Rows from block 3 of a small image classifier, named by matrix and row number. Rows with one number belong to one neuron. Each number is 200 + 20 x the weight over its row's rms, rounded and kept within 0 to 999. All counts start at 0.
Before each neuron's rows are labels from the 100 images, of 14848, where the neuron reaches its highest value: "lies over" is the class under the peak. Only what is clearly more common there than usual is listed. The data: rendered landscapes of hills, water and sky. In brackets: how many of the 100.
# fc1: MLP up (model.blocks.3.mlp.fc1.weight, 384x96), inputs 48-95
# fc2: MLP down (model.blocks.3.mlp.fc2.weight, 96x384, transposed), outputs 48-95

lies over: snow (52)
fc1.319,184,202,172,209,184,169,239,175,224,212,194,221,191,209,171,172,215,214,195,218,233,211,171,196,223,177,188,163,238,181,185,166,168,197,192,189,213,196,194,226,193,185,242,218,167,191,191,218
fc2.319,222,206,187,198,214,197,205,223,171,206,177,159,184,197,230,189,176,175,234,188,179,199,213,171,217,232,209,224,186,222,215,226,208,185,193,193,209,205,206,177,172,189,194,183,229,224,221,216

lies over: steep ground (64)
fc1.151,214,162,166,193,170,192,193,200,174,179,232,189,172,213,200,186,213,173,212,201,222,203,239,190,220,207,194,219,211,214,196,214,206,205,176,195,211,209,218,201,196,171,210,220,205,194,198,192
fc2.151,222,227,196,193,192,203,182,219,213,193,171,200,231,221,180,238,216,223,185,173,193,187,219,227,150,201,184,213,213,188,195,195,205,170,204,210,185,198,182,234,187,192,188,216,193,184,205,174

lies over: gentle ground (75)
fc1.367,203,173,185,196,205,201,198,214,216,198,218,168,202,185,179,197,195,199,189,197,207,213,205,217,222,217,212,226,195,196,168,185,206,193,173,206,193,187,207,193,237,200,160,165,184,193,214,172
fc2.367,207,224,233,175,232,166,197,221,218,200,173,206,199,208,207,198,201,183,159,201,208,179,201,182,185,205,181,199,177,215,195,206,233,178,218,190,222,221,194,189,168,215,228,182,191,184,215,216

lies over: steep ground (38)
fc1.365,211,197,219,179,195,214,195,201,188,226,229,175,212,195,194,212,197,210,217,223,212,202,214,174,202,200,186,180,226,222,226,201,195,201,200,241,189,232,190,159,173,186,212,182,174,216,203,206
fc2.365,151,204,209,190,243,208,192,186,202,204,244,201,230,222,219,200,170,205,192,221,215,189,168,216,188,188,221,216,189,209,181,187,197,175,206,200,201,181,224,188,202,231,225,254,215,175,207,209

lies over: gentle ground (66)
fc1.245,187,209,211,190,188,177,188,214,173,206,222,169,213,227,225,204,206,203,220,224,193,216,167,232,172,186,206,215,165,203,164,212,217,221,196,200,208,203,231,208,178,216,183,170,230,179,198,209
fc2.245,193,193,198,168,216,171,229,203,205,214,195,185,160,229,216,244,202,184,214,174,205,192,193,207,212,215,211,188,194,194,203,188,197,240,201,189,188,205,159,162,174,197,201,174,227,170,176,198

lies over: water (44); snow (30)
fc1.152,203,169,202,173,181,189,213,206,210,222,207,273,199,208,216,194,249,211,203,208,224,161,202,224,215,190,171,160,206,188,190,196,193,189,186,189,241,201,200,212,197,195,194,183,175,178,196,206
fc2.152,214,208,233,213,217,194,221,214,205,183,175,176,209,213,170,178,238,184,205,175,178,230,232,163,196,188,200,217,219,208,196,212,238,179,194,220,192,186,206,190,168,233,201,187,191,236,193,206

lies over: steep ground (60); snow (39)
fc1.166,214,187,180,187,175,197,197,195,215,198,185,214,158,172,237,204,166,215,218,208,209,192,182,188,221,216,259,210,196,202,199,198,188,192,203,158,218,182,209,186,221,180,225,197,218,242,210,225
fc2.166,213,168,203,235,196,194,230,190,231,203,199,198,204,193,168,221,197,224,186,186,219,219,172,208,203,174,201,200,213,173,193,180,191,198,190,234,172,185,213,199,209,193,194,209,182,217,164,202

lies over: water (30)
fc1.39,202,214,176,194,156,151,185,223,196,203,188,173,185,205,180,149,192,179,197,187,200,207,204,183,227,198,236,171,216,231,182,194,157,183,206,190,218,155,217,209,175,198,206,174,202,215,213,204
fc2.39,209,170,183,201,192,195,219,205,212,178,220,203,220,219,142,176,245,213,200,188,236,203,216,187,219,192,211,226,214,187,142,174,220,183,165,184,179,163,205,206,196,203,185,218,181,185,215,164

lies over: snow (38)
fc1.178,196,197,210,189,180,190,219,205,228,246,180,201,200,205,215,190,199,205,199,204,229,219,171,202,202,204,177,181,227,207,199,181,191,188,188,173,202,196,197,206,215,183,219,212,216,201,200,222
fc2.178,224,229,242,216,202,198,202,213,188,196,197,165,220,163,234,194,156,183,200,199,188,201,176,198,171,236,213,213,195,218,222,222,207,205,218,195,218,211,217,172,152,206,227,197,243,230,179,226

lies over: steep ground (63)
fc1.309,213,165,167,172,152,196,187,208,170,188,219,190,183,207,199,182,197,170,210,215,223,206,219,203,209,237,210,234,210,218,197,226,213,207,177,179,212,221,212,203,181,169,201,223,209,207,206,211
fc2.309,225,209,205,191,193,193,189,227,226,199,181,211,235,219,165,250,209,230,174,178,213,192,193,246,147,195,174,200,215,186,182,190,217,179,191,219,177,199,184,237,195,191,180,201,180,172,191,175

lies over: gentle ground (97)
fc1.60,212,157,181,167,193,209,197,212,204,196,211,190,186,200,209,202,195,200,237,195,197,205,215,195,235,193,206,219,185,211,163,206,204,187,169,166,188,180,196,167,230,189,156,181,217,191,241,192
fc2.60,199,181,219,209,211,188,215,195,232,198,173,228,188,169,198,200,213,186,180,206,237,193,211,159,190,153,168,163,200,184,211,187,197,189,185,217,219,202,197,221,203,223,229,203,175,211,175,244

lies over: snow (35)
fc1.64,216,193,206,172,211,193,209,198,212,215,182,220,198,156,206,214,207,190,216,200,211,161,239,196,184,218,223,169,157,241,201,172,191,177,220,226,236,195,205,171,252,224,179,147,198,206,181,199
fc2.64,197,191,168,183,215,196,213,175,203,175,214,211,167,186,190,220,166,211,203,231,208,219,182,208,209,235,215,203,200,198,222,203,227,214,193,173,212,205,216,203,221,162,233,211,199,193,187,214

lies over: steep ground (48)
fc1.300,236,219,196,154,184,218,168,205,225,194,177,212,196,168,211,208,214,191,178,229,207,183,219,202,198,227,224,196,169,219,195,185,172,181,217,209,254,205,190,203,195,205,202,192,157,230,184,190
fc2.300,202,188,195,201,222,202,176,198,216,160,200,221,190,202,189,239,196,195,178,234,234,190,189,207,221,189,197,187,196,195,205,212,207,228,180,188,191,201,187,250,204,172,256,233,182,180,198,202

lies over: snow (37)
fc1.3,196,180,174,221,207,176,238,167,231,213,180,232,178,216,206,177,226,214,212,217,229,184,182,165,227,168,190,154,220,189,194,157,155,206,183,189,198,195,202,224,222,181,225,206,171,180,183,221
fc2.3,203,174,182,210,193,199,209,205,185,178,168,170,199,217,226,179,180,207,262,200,210,196,201,172,233,211,212,243,194,194,216,213,186,201,172,193,185,193,206,202,198,191,207,228,235,206,207,190

lies over: water (47)
fc1.303,186,191,181,191,204,167,225,168,206,198,217,197,169,187,203,185,195,186,196,192,204,214,208,183,235,187,215,208,225,235,191,189,203,199,196,177,211,206,228,153,238,181,196,173,211,229,218,214
fc2.303,209,220,224,234,204,182,204,226,180,205,184,173,199,179,181,187,227,174,201,190,186,197,190,211,160,222,164,200,187,196,229,217,197,215,221,254,224,239,218,174,186,230,229,193,187,230,153,221

lies over: snow (51)
fc1.26,172,182,189,213,202,192,245,190,203,221,227,225,177,197,177,165,233,207,204,207,192,210,179,171,216,211,192,180,223,190,184,189,193,218,200,181,207,192,212,181,208,181,210,186,192,216,195,229
fc2.26,223,205,211,207,198,197,225,226,174,203,199,156,168,170,187,195,175,178,203,154,169,234,203,210,207,216,215,224,195,206,199,213,200,185,213,219,212,204,208,154,170,225,189,173,199,239,194,205

lies over: snow (39)
fc1.215,214,194,182,184,215,207,224,197,233,192,213,176,171,185,183,209,185,213,185,203,206,203,190,212,213,193,225,230,203,187,196,189,208,168,204,159,198,201,209,189,221,183,206,183,220,220,215,181
fc2.215,187,198,207,223,207,177,198,205,202,228,188,203,192,176,220,226,200,183,164,199,213,200,189,248,178,201,185,190,193,187,215,202,197,198,213,228,206,238,196,206,183,194,192,193,158,189,201,199

lies over: water (44)
fc1.252,214,183,201,160,185,205,195,212,191,184,194,235,208,209,208,214,207,181,232,208,211,164,219,185,232,183,194,213,181,209,172,203,218,177,200,171,205,190,195,185,221,201,153,193,206,181,219,195
fc2.252,189,219,202,211,205,180,208,174,224,196,157,204,210,178,172,191,196,184,178,200,222,202,187,197,184,195,198,147,206,174,197,179,180,205,223,210,195,193,204,225,199,221,222,177,199,222,181,246

lies over: gentle ground (68)
fc1.40,206,206,191,167,198,186,201,189,192,243,198,182,157,199,193,203,179,190,203,203,187,205,235,200,193,229,206,201,190,258,214,186,210,182,204,198,258,210,223,169,226,186,211,181,228,214,221,218
fc2.40,214,199,155,215,156,219,216,203,185,206,233,191,203,209,179,213,214,193,227,188,188,227,213,207,213,209,210,224,217,211,205,185,209,206,190,218,195,216,212,196,195,178,173,217,169,189,199,209

lies over: snow (26)
fc1.270,210,175,188,178,185,167,211,194,226,248,193,202,196,211,212,157,226,194,204,196,239,172,220,193,232,191,194,185,199,179,164,171,179,156,179,190,222,184,205,221,217,199,197,193,186,194,221,188
fc2.270,172,178,216,219,229,219,204,180,189,200,209,191,195,167,203,174,219,204,251,215,190,223,201,201,185,223,209,188,201,187,229,214,215,222,187,212,206,191,232,179,236,217,205,192,226,230,191,220

lies over: steep ground (76)
fc1.107,212,222,206,166,201,193,172,213,219,195,180,216,219,259,207,184,219,200,229,203,194,204,171,218,240,235,177,192,221,216,190,215,205,202,214,183,180,211,220,185,215,200,204,182,184,203,224,172
fc2.107,208,208,196,207,183,209,204,177,211,203,218,175,227,222,221,180,174,177,212,197,214,183,226,163,171,223,191,179,174,191,203,198,191,196,170,238,197,180,190,248,207,210,204,215,191,170,214,217

lies over: water (29)
fc1.112,198,205,170,190,203,167,205,186,203,207,188,214,174,219,219,190,216,198,225,181,206,181,245,149,201,212,213,171,201,243,209,196,179,190,200,165,229,193,205,182,221,184,212,196,223,221,210,216
fc2.112,214,204,173,204,181,209,203,202,173,208,265,178,191,177,155,176,217,184,194,199,185,213,227,211,207,213,216,214,208,213,196,182,216,198,192,211,212,205,216,178,184,201,185,194,173,191,217,176

lies over: steep ground (94)
fc1.302,180,149,213,201,193,185,250,199,203,188,216,231,186,183,189,183,208,205,203,192,208,209,190,151,248,170,190,198,198,193,169,181,204,201,173,200,187,199,202,168,232,192,172,176,211,196,181,234
fc2.302,191,208,199,242,182,203,207,182,192,206,190,202,242,175,215,206,186,182,187,204,212,244,169,234,190,198,186,188,225,195,213,193,193,210,205,222,174,222,210,183,180,211,186,204,193,204,174,219

lies over: steep ground (38)
fc1.193,208,189,177,206,221,182,199,225,189,209,214,205,151,221,205,203,233,207,171,184,178,169,234,167,210,173,208,169,184,221,198,202,190,214,192,231,217,191,207,193,189,183,198,179,148,198,211,184
fc2.193,205,225,207,209,212,240,195,185,195,189,197,189,234,195,183,221,204,198,202,207,197,221,207,216,194,197,212,232,214,178,191,204,209,189,219,175,185,165,177,239,166,196,192,227,184,217,221,172

lies over: snow (69)
fc1.57,189,217,220,161,218,186,166,198,215,188,177,185,186,259,173,191,168,203,225,181,184,182,186,166,219,200,178,195,195,198,220,196,191,188,158,201,200,178,208,231,175,174,204,234,160,207,209,214
fc2.57,190,219,213,179,175,233,196,184,216,212,211,203,228,194,214,201,215,153,192,176,197,221,200,160,198,201,201,227,203,199,214,201,173,196,207,209,207,221,215,239,208,224,239,212,175,205,156,195

lies over: steep ground (46)
fc1.221,192,173,180,206,190,188,230,193,213,189,187,234,151,198,203,178,194,235,228,201,198,189,186,165,243,203,250,187,210,185,179,205,190,212,212,171,196,162,202,191,193,179,220,194,186,229,197,221
fc2.221,219,166,206,223,189,210,241,195,222,186,196,203,206,202,156,184,199,220,214,160,200,218,206,198,222,170,236,198,213,180,169,177,169,181,195,217,168,158,195,205,184,209,185,205,173,226,183,192

lies over: gentle ground (57); steep ground (39)
fc1.291,209,193,179,190,187,171,210,186,187,214,210,197,177,229,196,200,192,208,212,195,192,192,210,166,204,202,213,201,217,235,213,200,213,192,194,157,213,210,227,170,229,171,213,179,232,219,230,210
fc2.291,224,198,191,222,177,191,190,220,183,217,200,170,204,211,151,234,217,192,211,167,186,197,216,237,179,173,189,222,198,206,199,189,182,203,200,262,199,204,199,188,203,190,182,222,156,200,190,167

lies over: gentle ground (87)
fc1.145,196,208,184,188,196,185,196,179,201,198,256,186,172,225,205,190,199,197,189,194,198,207,203,185,196,209,208,198,228,233,215,201,211,186,197,152,209,196,227,162,212,172,217,194,221,224,237,189
fc2.145,210,211,155,230,191,200,179,212,172,204,174,182,180,213,193,270,198,208,233,183,181,204,206,227,171,197,181,211,202,210,226,210,170,202,191,242,196,208,194,219,207,182,195,242,179,192,203,177

lies over: steep ground (64); snow (27)
fc1.75,187,209,229,205,168,225,218,201,203,202,190,231,180,194,190,223,170,191,218,167,219,201,238,175,215,205,205,195,190,197,218,195,196,202,216,208,226,206,145,214,178,155,185,185,201,208,186,177
fc2.75,168,170,177,184,235,213,215,183,232,209,240,203,204,201,219,139,206,202,212,206,231,211,179,186,201,200,226,239,216,208,196,189,217,212,230,222,218,201,229,179,190,217,186,209,184,202,214,190

lies over: snow (27)
fc1.273,165,212,218,189,187,191,184,218,205,193,179,190,206,232,223,172,220,180,214,178,180,218,211,158,199,189,173,182,235,199,184,186,201,175,204,203,237,186,190,205,218,168,200,214,209,202,210,200
fc2.273,195,212,198,188,197,227,233,207,219,225,212,194,199,192,184,192,197,180,205,215,197,250,195,164,211,177,202,210,163,215,238,187,215,210,199,171,203,200,204,250,187,255,246,200,208,185,186,193

lies over: snow (56)
fc1.301,185,226,183,196,195,182,185,216,224,194,198,203,191,245,218,168,193,202,242,179,177,237,190,187,204,221,191,222,215,211,178,220,183,204,201,200,232,183,218,238,208,187,213,203,194,186,218,171
fc2.301,214,206,218,193,171,210,198,198,192,210,194,183,232,194,189,200,215,175,204,185,201,199,216,188,198,203,185,211,169,215,208,189,199,241,168,211,207,203,196,257,201,219,216,201,203,241,169,215

lies over: water (30)
fc1.282,204,197,186,175,171,148,215,182,204,215,176,227,182,206,225,181,212,196,229,182,217,192,234,143,205,208,205,192,210,233,202,190,169,185,208,181,223,193,201,192,215,199,210,206,218,239,190,230
fc2.282,224,196,192,198,197,221,204,190,210,165,254,170,193,179,126,183,201,193,161,213,204,217,202,206,224,194,229,205,203,213,177,176,237,206,204,189,194,174,205,192,188,197,215,196,161,207,202,196

lies over: snow (25)
fc1.24,225,186,224,171,159,209,204,210,212,217,215,231,203,175,220,197,215,197,185,217,197,180,206,203,212,195,181,197,200,194,189,181,186,160,177,216,222,178,212,208,199,231,163,203,164,192,188,204
fc2.24,224,182,177,215,184,186,233,210,206,224,199,207,208,227,156,204,241,209,226,164,208,211,218,213,183,186,181,219,199,173,191,193,212,170,167,236,182,211,194,221,206,210,180,209,178,184,192,179

lies over: water (79)
fc1.344,179,205,228,173,176,155,190,176,215,229,186,203,214,201,201,160,172,172,197,226,227,237,201,218,208,207,181,212,220,205,202,188,204,200,208,180,208,216,196,202,227,195,200,210,231,215,214,226
fc2.344,230,212,186,173,207,245,156,231,188,162,193,173,216,217,168,210,214,199,214,216,182,204,195,224,211,206,185,231,185,192,185,224,225,204,193,209,194,214,176,217,196,209,223,235,187,174,209,158

lies over: gentle ground (62)
fc1.217,221,205,219,182,190,196,193,241,205,190,188,195,167,169,210,202,205,207,173,195,180,156,222,191,194,208,216,202,181,201,195,191,184,168,196,205,225,170,208,182,195,227,193,159,191,220,222,185
fc2.217,183,208,203,213,207,223,184,189,188,186,201,210,255,195,182,196,208,204,204,236,208,229,164,231,218,191,203,184,194,161,189,189,191,194,204,204,167,200,187,240,206,214,232,222,216,186,181,190

lies over: water (53)
fc1.91,214,133,189,150,200,194,199,206,205,209,222,224,174,191,228,204,205,212,213,217,204,193,214,207,234,212,193,198,181,200,159,199,198,190,160,182,202,183,200,184,231,185,165,199,188,186,214,191
fc2.91,189,202,226,189,187,188,198,218,187,214,184,219,199,213,193,160,232,174,218,199,200,190,234,155,199,166,192,184,190,211,208,185,187,184,214,198,225,192,199,197,194,240,220,203,232,208,201,228

lies over: water (50)
fc1.174,193,177,208,184,153,195,196,191,186,203,219,266,194,204,216,182,251,203,207,213,217,155,208,208,218,202,184,187,205,176,206,202,200,195,195,198,224,198,217,227,184,210,196,198,194,197,175,219
fc2.174,205,199,215,222,224,157,232,216,221,202,158,199,201,214,177,191,223,192,167,196,207,213,218,157,191,160,170,185,212,194,190,206,230,187,206,205,204,210,196,201,182,198,211,174,184,202,205,213

lies over: steep ground (52)
fc1.364,225,191,191,226,179,228,198,214,153,218,177,157,196,210,213,186,202,210,187,206,183,202,173,196,190,176,188,200,186,191,207,207,231,185,196,180,215,222,195,182,190,183,189,179,179,208,236,222
fc2.364,169,199,209,186,197,198,228,212,206,211,199,200,169,210,204,205,203,205,213,213,204,164,201,208,180,206,210,204,193,213,217,213,201,220,201,214,209,171,208,192,238,183,215,215,259,204,211,213

lies over: water (26)
fc1.239,199,178,228,168,152,153,217,210,213,235,187,199,206,194,197,155,175,208,227,206,232,226,173,214,202,214,200,219,211,197,184,186,197,178,209,184,200,175,193,193,214,215,205,214,240,222,195,220
fc2.239,229,217,190,180,207,233,149,216,195,173,186,181,226,191,198,217,181,196,186,240,205,209,173,213,219,212,196,225,192,194,180,212,223,200,211,181,192,207,170,218,178,203,235,244,200,186,216,178

lies over: water (36)
fc1.353,170,201,220,203,173,164,202,166,184,213,236,201,191,193,187,144,211,207,197,184,189,182,198,236,202,197,191,167,225,189,210,193,162,209,213,212,216,193,244,213,176,223,208,190,200,218,198,196
fc2.353,202,195,231,245,193,162,200,232,202,203,177,215,203,197,224,221,238,186,205,188,209,192,212,163,168,149,163,192,204,182,213,211,212,195,202,216,199,224,187,165,201,206,190,193,208,212,196,205

lies over: steep ground (45); snow (28)
fc1.136,224,207,195,204,181,202,157,229,162,219,196,210,199,187,184,187,203,184,206,180,193,208,171,189,222,199,144,208,187,192,188,210,218,221,173,183,190,220,240,222,244,187,186,194,216,216,222,183
fc2.136,191,174,203,180,204,219,185,183,227,218,166,192,190,205,221,216,229,175,186,196,200,207,199,232,202,196,247,188,174,216,238,203,221,250,214,214,191,191,223,221,197,206,197,220,229,209,182,228

lies over: water (82)
fc1.337,179,201,195,198,184,166,217,167,193,216,231,228,170,188,197,155,215,164,177,215,209,201,222,189,225,198,173,181,225,206,207,191,185,201,188,203,248,201,238,198,196,202,201,194,202,202,200,221
fc2.337,212,208,199,189,196,231,173,239,166,192,218,173,172,186,237,205,204,170,221,196,176,185,242,197,197,207,187,226,175,228,213,224,228,203,209,208,229,223,185,149,205,220,189,190,206,205,220,196

lies over: water (94)
fc1.234,195,188,173,177,198,163,195,196,205,222,200,226,156,200,219,174,222,169,215,195,215,197,274,169,229,202,186,192,193,229,202,192,187,194,181,195,257,203,193,199,204,191,209,202,208,211,214,220
fc2.234,197,194,198,177,171,253,152,216,169,195,221,181,175,147,202,208,178,173,204,240,189,222,226,228,205,220,218,242,182,205,219,192,187,201,203,204,224,203,194,186,224,223,193,236,201,209,209,187

lies over: snow (36)
fc1.191,189,197,208,205,199,174,189,198,216,217,189,198,195,175,270,166,219,200,210,176,229,178,215,199,207,197,205,183,194,172,206,193,128,168,185,206,205,188,217,223,192,227,225,213,205,233,205,195
fc2.191,159,210,209,238,221,208,176,200,169,214,207,236,212,210,198,182,242,207,225,203,183,200,187,208,204,191,198,166,187,179,215,216,192,234,215,200,192,212,189,208,199,190,204,203,235,190,219,181

lies over: snow (49); steep ground (40)
fc1.328,203,212,193,184,216,226,243,178,206,228,196,214,204,173,209,229,166,167,191,190,232,213,218,188,206,174,161,190,208,206,187,208,195,216,189,226,199,180,196,170,208,167,222,196,199,224,182,193
fc2.328,179,202,194,204,226,219,188,199,210,197,192,174,216,173,236,141,205,218,159,232,207,173,175,157,211,178,187,224,195,207,181,179,234,183,230,204,199,194,240,175,231,183,195,195,211,218,197,181

lies over: steep ground (55)
fc1.190,226,181,178,159,166,206,189,213,205,190,203,189,175,172,227,208,175,208,211,227,213,188,186,184,238,226,247,209,187,234,187,204,213,180,185,147,212,187,195,161,219,178,188,183,214,212,217,215
fc2.190,210,167,204,228,202,186,218,204,227,218,194,217,199,197,199,224,212,203,178,191,228,221,186,198,205,150,166,182,214,168,201,190,201,198,174,246,193,204,196,209,206,195,190,213,164,195,180,214

lies over: snow (43)
fc1.227,169,199,194,180,183,177,186,214,195,223,186,184,173,212,209,205,221,196,185,215,174,221,181,181,217,206,178,222,197,211,198,195,198,176,198,201,205,197,198,232,204,186,229,208,173,230,242,176
fc2.227,203,212,219,170,183,221,171,203,211,188,204,190,204,205,213,196,207,177,199,189,208,194,205,180,160,195,184,199,192,190,185,194,172,193,216,228,225,198,217,262,175,201,208,224,203,207,171,211

lies over: steep ground (41)
fc1.1,196,202,171,183,192,162,183,200,192,206,203,205,160,198,199,164,223,173,204,211,231,198,250,169,217,221,202,196,223,234,203,204,178,202,192,179,248,203,222,214,193,181,222,210,208,237,206,221
fc2.1,217,196,179,177,140,224,176,232,160,205,214,175,197,190,197,191,206,173,228,196,187,215,242,206,192,226,209,248,193,239,191,194,209,189,195,200,219,209,198,163,205,208,160,217,212,200,222,193

lies over: water (36)
fc1.52,197,222,187,198,177,155,189,198,208,205,196,166,177,203,182,157,183,165,190,188,193,208,210,178,233,167,225,166,209,228,195,178,153,179,209,210,217,155,203,196,186,203,220,195,191,220,212,197
fc2.52,209,154,196,187,194,216,193,225,209,170,195,198,221,207,153,191,233,215,204,208,226,191,221,200,227,186,204,241,188,162,152,192,231,179,162,196,177,168,191,220,208,221,195,228,203,179,215,169

lies over: steep ground (52); snow (29)
fc1.244,186,211,181,198,210,168,234,176,235,200,189,185,160,215,178,184,185,225,198,175,203,228,188,188,210,191,235,176,219,232,183,186,182,197,210,176,201,182,195,185,218,186,227,200,194,236,220,184
fc2.244,230,208,198,196,218,201,211,228,175,193,181,163,179,169,202,195,194,169,202,197,195,195,218,168,199,231,201,210,193,215,221,211,208,181,194,207,232,212,225,186,174,198,202,182,182,230,192,229

lies over: gentle ground (65)
fc1.263,210,199,175,171,179,186,192,196,189,202,211,199,168,201,219,203,177,196,213,203,197,195,210,194,198,229,237,204,209,233,211,211,218,190,194,140,221,202,221,172,218,170,210,195,233,220,222,221
fc2.263,233,184,175,213,183,203,204,208,212,210,211,185,203,219,159,241,202,219,192,172,205,214,199,227,178,178,190,219,214,192,193,186,195,191,179,250,178,190,200,204,206,184,169,223,161,190,187,167

lies over: steep ground (49)
fc1.288,219,160,159,156,186,209,191,216,189,190,230,187,182,197,222,191,188,204,209,195,205,207,219,196,218,238,246,224,192,226,182,208,211,190,158,157,200,196,205,185,214,164,183,211,215,201,226,196
fc2.288,228,179,204,200,198,199,190,236,219,200,174,219,214,218,188,238,214,214,176,193,224,199,209,190,181,168,156,209,205,163,184,210,234,174,165,226,187,207,174,234,189,195,189,226,180,169,191,184

lies over: water (34)
fc1.19,190,184,223,208,198,187,235,194,217,234,235,203,209,193,182,191,202,213,189,184,196,205,175,221,210,192,196,203,198,192,170,167,203,200,208,215,194,183,226,172,225,215,154,134,205,198,199,177
fc2.19,188,215,228,189,235,175,177,191,216,184,196,212,211,198,199,201,204,199,155,196,236,171,206,217,179,214,203,173,202,214,202,202,242,207,210,169,201,195,201,192,176,199,210,172,195,199,222,180

lies over: snow (33)
fc1.116,214,177,191,216,188,178,236,195,225,244,225,202,197,204,229,189,209,225,215,166,236,197,178,177,214,179,204,163,223,208,191,179,190,195,189,195,210,209,215,183,233,191,183,163,221,213,194,194
fc2.116,206,196,250,223,185,173,209,194,220,187,214,186,234,188,169,193,207,208,193,185,222,175,186,209,156,202,216,184,184,203,217,178,254,183,217,203,190,170,235,176,197,218,180,191,243,206,181,185

lies over: snow (39)
fc1.89,169,193,200,174,179,208,157,193,206,203,165,225,197,230,183,169,187,186,204,225,199,188,205,179,191,187,213,223,220,219,182,209,193,181,173,198,191,202,209,203,200,184,216,170,188,181,212,165
fc2.89,199,227,178,173,184,214,198,197,204,195,183,207,220,232,201,166,212,186,178,165,211,237,224,182,166,221,219,199,173,200,208,174,183,188,204,212,221,216,186,222,186,206,241,206,189,204,158,202

lies over: water (42)
fc1.315,213,185,210,170,185,212,182,200,196,186,193,244,214,217,232,218,220,207,220,217,208,169,202,208,212,199,190,200,204,189,210,214,224,187,191,154,200,208,196,216,189,187,186,210,208,167,211,198
fc2.315,203,213,224,214,236,171,216,208,203,191,180,181,184,181,193,191,189,188,161,199,200,206,202,167,172,200,185,169,198,191,224,217,205,211,208,221,217,222,206,177,185,217,227,177,201,231,187,235

lies over: snow (39)
fc1.58,181,196,205,184,170,215,169,216,220,193,185,212,204,207,205,208,187,211,216,186,186,219,214,200,199,236,185,191,216,164,186,189,205,201,186,223,211,172,196,204,198,170,223,235,189,225,213,196
fc2.58,176,213,176,188,173,210,206,203,220,199,170,196,207,171,205,198,212,172,171,156,153,228,212,171,191,206,207,203,202,175,191,196,193,188,219,189,219,216,212,240,195,224,217,256,184,208,170,208

lies over: water (41)
fc1.339,184,205,204,183,185,157,230,168,234,222,186,208,197,201,172,185,179,201,186,225,224,221,173,211,204,191,195,176,222,206,195,147,176,189,222,185,220,208,199,207,216,197,229,209,203,214,202,208
fc2.339,246,203,189,199,219,232,189,246,190,192,182,169,206,204,226,220,195,189,216,202,200,202,180,182,214,224,196,215,178,196,219,232,234,199,180,215,210,237,204,191,175,195,216,201,193,202,192,222